From a checkpoint of a small multi-label audio tagger.
Model: 3.05M parameters, arch transformer, norm layernorm_no_bias, activation swiglu, moe expert_choice, num experts 8, layers 8, width 128.
Training: soap at rate 0.0035, 11100 steps, batches of 256.
Data: 78125 training examples, 36.4 epochs.
Rows from block 3 of a small multi-label audio tagger, named by matrix and row number. Rows with one number within an expert belong to one neuron, the router's apart. Each number is 128 + 24 x the weight over its row's rms, rounded and kept within 0 to 255. All counts start at 0. After the name is the row's rms in percent of the matrix's.
Before each expert's rows are labels from the 100 clips, of 14848, where the router gives the expert most weight on average: "top examples" is what is common among them. Only what is clearly more common there than usual is listed. The data: single English command words and digits, spoken by a formant synthesiser in many voices.
# router: router (model.blocks.3.mlp.router.weight, 8x128, trained with AdamW), inputs 0-127
# gate: expert gate (model.blocks.3.mlp.gate, 8x128x128), inputs 0-127
# up: expert up (model.blocks.3.mlp.up, 8x128x128), inputs 0-127
# down: expert down (model.blocks.3.mlp.down, 8x128x128, transposed), outputs 0-127

# expert 4
top examples: muffled (low-pass); white noise
router.4 094 [147 125 102 152 125 172 113 134 152 141 115 113 149 131  49 113 114 119 119 102 152 157 140 161 134 115 124 143 125 134 123 163 119 117 103 120 131 153 135 145 132 138 165 120 112 149 144 137 102 149 110 144 168 157 148 159 143 110 123  94 129 151 157 110 134 125 119 157  65 121 125  70 151 146 176  92 150 134 138 154  85 112 152 105 121 178 101  94  98 110  99 100 119 103 119 102  70 146 119 107 101 156 128 133 117 154 143 132 107 112 145 152 120 162 103 175 137  97 133 106 120 101 133 117 148 108 145 157]
gate.0 091 [120 138 154 156 131 142 131 107 122 129 139 108 135 140 180 122 113 123 107 113 141 138 136 121 129 148 143 122  96 128 144 118 163 112 103  89 103 139 117  75 163  78 129 104 122 116 101 118 120  92 117 146 153 115 132 123 154 148 118 141 106 140 106 121 173 112 154 104 167 140 129  96 158  74 150 110 148 108 173 136 114 152 135 109 134 173 108 114 130 127 182 130 107 136  79  99 127 111 157 121 170 144 143 132 148 128  93 126 117 172  91 143 152 110 114  64 179 173  99 130 132 142 119 109 115  93 149 153]
up.0 092 [ 91 135 110 152 108 108 122  95 119 108 138 108 107  96 158 119  81 110 118 144 131 133 114 132 115 141  89 159 138 111 120 153 145  95 125 123 128 156  91 129 131 158  81 113  93 154 163 134 143 113 106 138 124 157 163 129 142  75 132 137 137 121 104  79  91 100 146 147 134 116  90 159 166 119 111 102 142 142 133 145 125  99 154 143 137 166 134 143 160 114 120  80 132 119 142  95 142 143 143 105  78 107 137  66 185 129  97 157 122 144 132 115 110 113 166 150 101 130 147 158 135 142  77  98 131 110 128 150]
down.0 094 [ 73 148 100 178 143 130 137 147 143 116 125 119 107 162  90 167 151 145  88 130 138 138  96 109  96 108 112  98 132 126 113 144  97 122 117 136 130 118 155  90 119 139 129 142 153 106 156 155 103 141 132 106 117 147 152  74 213 114 145 106 111 131 114 113 119 100 153 166 106 125 155 105 169 126  99 158 114  81 125 115 129 122 131 124 144 135 135 130 111 130 130 116  94 150 106 125 148 134 122 115 143 158 118 162 149 103 123 163 138 121 168 160 190 161 125  93 163 119 129 134 129 151 177 133 130 107 105 115]

# expert 7
top examples: clipping
router.7 086 [ 83 146 100 143 112 162  94 121 145 112 133 154 156  81 138 134 154 120  90  88 155 130 137 117  93 100 130 113 125 109 125 138 127 138 142 130 137 159 152 115 143 118 157 155  89 176 127 135 158  92  87  89 109 149 115 118 110 110 127 118 128 109 181 120  83 125 128 123 127 158 134 129 123 141 123 161 110  94 128 100 116 125 142 170 159 132  96 105 116 160 140 105 118 163 132  87 125 122 157 151  98  92 101 170 164 121 115 122 145 173 138 123 157 168 132  94  67 120 129 150 109 126 173 101 137 131 112 148]
gate.0 103 [103 148 112 113 138  92 153 139 139 118 153 124 137 107 132 135 121 143 124 106 145 176  95 153  87 138 108 104  95 123  83 115  85 152 143 124 149 144 144 141 125  82 122 100 136 101 179 148 143 143 116  89  84 107 168 107 175 154 155 135 110 152 123 171 131  98 142 123 160 124 156 106  84 129 127 131 146 149 157 100 114 154 126 115 127  72 153 137  89 115 139 134 128 145 120 146 122  94 102 134 124 119 122 146 136  94 142 115 129 137 132 121 123 105  81 117 145  74 132 144 106 176  82 137 125 135 181 151]
up.0 099 [ 74 179 131 120 117 146 124 137 147 114 103 131  91 125  94 108 141 118 161 175 190 132 115 171 122 122 143 111 123 130 123 187 126 127 113 162 140 142 127 143 154 101 180 149 102 150 151 114 139  99  85  99 101 109 117 141 120 177  87  84 130 149 132 140 132 108 158 135 133  98 104 101 132 171 111  65 138 165 113  93 113 114  97 138 118 150 105 112 138 140 122 127 174 119 161 142 160 140 132 128 140 146 117 129 124 151 154 146 116 128 147 144 116 143 162 115 123  98 110 116 132 152 133 107 145 175 131 128]
down.0 090 [138 129 120 158 140 149  79 146 151 119  90 104 117  99 158 139 143 130 109 148 112 136 143 137 114 142 158 145 116 146 163  97 156 101  74  78 162  90 108  94 127  68 154 134 165  81 133 127 104 142 107 140 118  78 133 148 140 109 144 123  99 109 110 142 117 130  95 128 118 114 147 129 117 120 116 143 126 108 141 170 135  79 174 149 129 109 113 106 113 133 157 166 146 159 139 155  87 166 145 106 106  91 104  99 136 145 144 165 113  97 118 135 129 100 125 135 174 143 152 110  90 138 136 124 113 110 119 157]

# expert 1
top examples: muffled (low-pass); rumble
router.1 088 [136 126 110  97 112 108 125 139 110 141 142 121 159 154  84 128 123 118 125 119  95 123 151  99 174 140 152 113 117 106 202 174 148  84 126 103 131 156 146 127  93 105  97 138 142 119  74 141 143  87 127  98 123 106 113 102 128 138  92 114 141 102 139 125 123 110 146 184 116 150 119 111 163 125 123 141 195 152 128 156 116 113 149 105 135 151 102 120 165 135 111  95 127 131  70  88 163 101 127 136 170 143 150 102 129 115 145 108 140 170 146 137 133 152 111 138 117 123 128 161 129  96 134 112 143 119  89 116]
gate.0 099 [161 122 153 140 139 104 114 121 175  94 123 148  91 109 118 137 122 167 104 135 118 119 130 123 141 167 154 157 115 125 146  99 112  94 118  98 125  81 106 154 141 120 181 156 138 129 113 146 120  99 136 128 107 137 128 120 102 141 112 101 142 112 134 100 147 145 150 119 141 144 100 125 113 129 101 144  73 127 117 155  83 114 145 124 117 135  95 155 113 152  91 159 107 117  93 166 142 163  74 170  85  95 116 134 126  85 128 187 111  98  92 158 129 128 130  93 136 136 133 158 135 135 127 123 156  74 146 150]
up.0 104 [160 147 157  98 101 136 134 142 145  48 101 140 133 118 138 133 166 130 123  90 114 109 122 111 129 142 123  34 149 113 135 146 101 122 115  91 117 135 137 132 143 124 165 146 119 124 131 115 157 102 153 127 116 114 181 100 155 106  87 114 134 144 138 100 115 124 160 110 120 142 130 158 103  96 134 120 107 118 124 142 142 172 168 167 135 179 101 108 114 104 104 136 133 114 116 145  95 106 119 141 132 147 150 133 113 155 120 104 117  94 187  99 145 105 114 158 153 127 133 144 118 140 117 151  96 125 115 170]
down.0 100 [163 147 102 140 157 110 161 143 162 123  90 153 113 173 129 126 120 115 115 120 144 102  97  86 124 128 179 133 167 152 133 101 110 173 174 117  98 163 118 166 100 140 136 129 122 120 117 116 106 114 134 142 186 125  67 128 160 139 125 114 119 146  96 133 131 103  76 120 157 136 134 128 122 135 125 118  89 124 133 122 150 116 102 100 116 137 171 119 115 143 121 142 112 134  61 160 144  65 116 129 122 138 110 108 141 117 115 119 106 103 121 105 150 195 152 114  86 106 139 134 128 124 120 124 128 113 108 118]

# expert 0
top examples: reverberation; /p/; /ɪ/; /i/
router.0 103 [149 114 122 108 140 123 109 146 119 121  80 117 135 172 131 127 139 182  89 165 109 126 153  88 133 114  85 130 125 143 140 140 146 143 143 141 116 110 157 114 154 108 114  93 122 147 134  91 105  78 125 153 109 107 109 121 118 109 107 151 134 149 101 154 107 103  97 141 112 144 108 134 125 151 109 114 152 126 130 164 135 152 156 136 164 136 138 111  87  93 121 135  90 133 113 151 100  97 156 134 141 128  81 117 118 127 120 149 136 170 112 113 162  91 115 113 130 115  90 136 178 127 186 133  63  99 107 181]
gate.0 103 [138 133  70 116 105 176 120 128 138 118 127 117 136 122  95 146 148 122 110 112 105 103 135 132 111 140 115  99 161 137 125 147 159 112 154  75  76 113 133  94 151 144 135 149 149 123 105 124 109  94 111 129 125 165 150 157 160 108 122 103 110 139 145 184 129 126 161 138 145 164 105 142 150 104 122 167 160 125 136 115 183 114 128 158 137 122 150  93 158  98  96 125 126 132 105 115  99 160 138 117  97 117 143 185 149 106 147  95  76 106 114 123 164 131 119 125  90 120 126 138 119 160 136 186 112 152 122 159]
up.0 109 [152  99 113 130 104 131 115 141 133 146 122 137 111 104 135 179 139 134 139 117  89  82 139 143 118 144 107 107 116 101 166 113 149  81 130 130 135 149 151 129 170 159 164 154 116 126 144 132 143 129 113 106 125 152 124 150 118 116  76 146 117 119 166 115 177 116 130 103 108 107 106 134 128 147 119 138 227 131 139 111 158 137 134 103 108 110 173 115 136 125 120 137 150 153 103 113 162 127 118 127 104  88  82 144 128 107 137  95  84 130 124  70 113 131 158 100  78 125 137 153 104 163 149 111 147 121 127 141]
down.0 113 [116 108 128 150 138  88 141  91 143 124 119 114 126 148 144 176 108 160 136  92 108 121 153 176 144 125 140 136 130 108 151 159 166  98 118 111  93 152 114 122 138 128 164 106 125 131  91 113 190 119 118  85 108 114 126 126 117 165 126 120 126 149 126 132 126 115 117 150 184 123 167 109 113 156  91 147 194 153 141 130 113 125 120 142 160 167  75 132 133 113 139  88 132 147 111 141 185  82  97 102 123 138 166 116 106 154 110 116  77 127 120 118 122 128 116 109 153 106 149 133 147 148 126 118 110  99 119 156]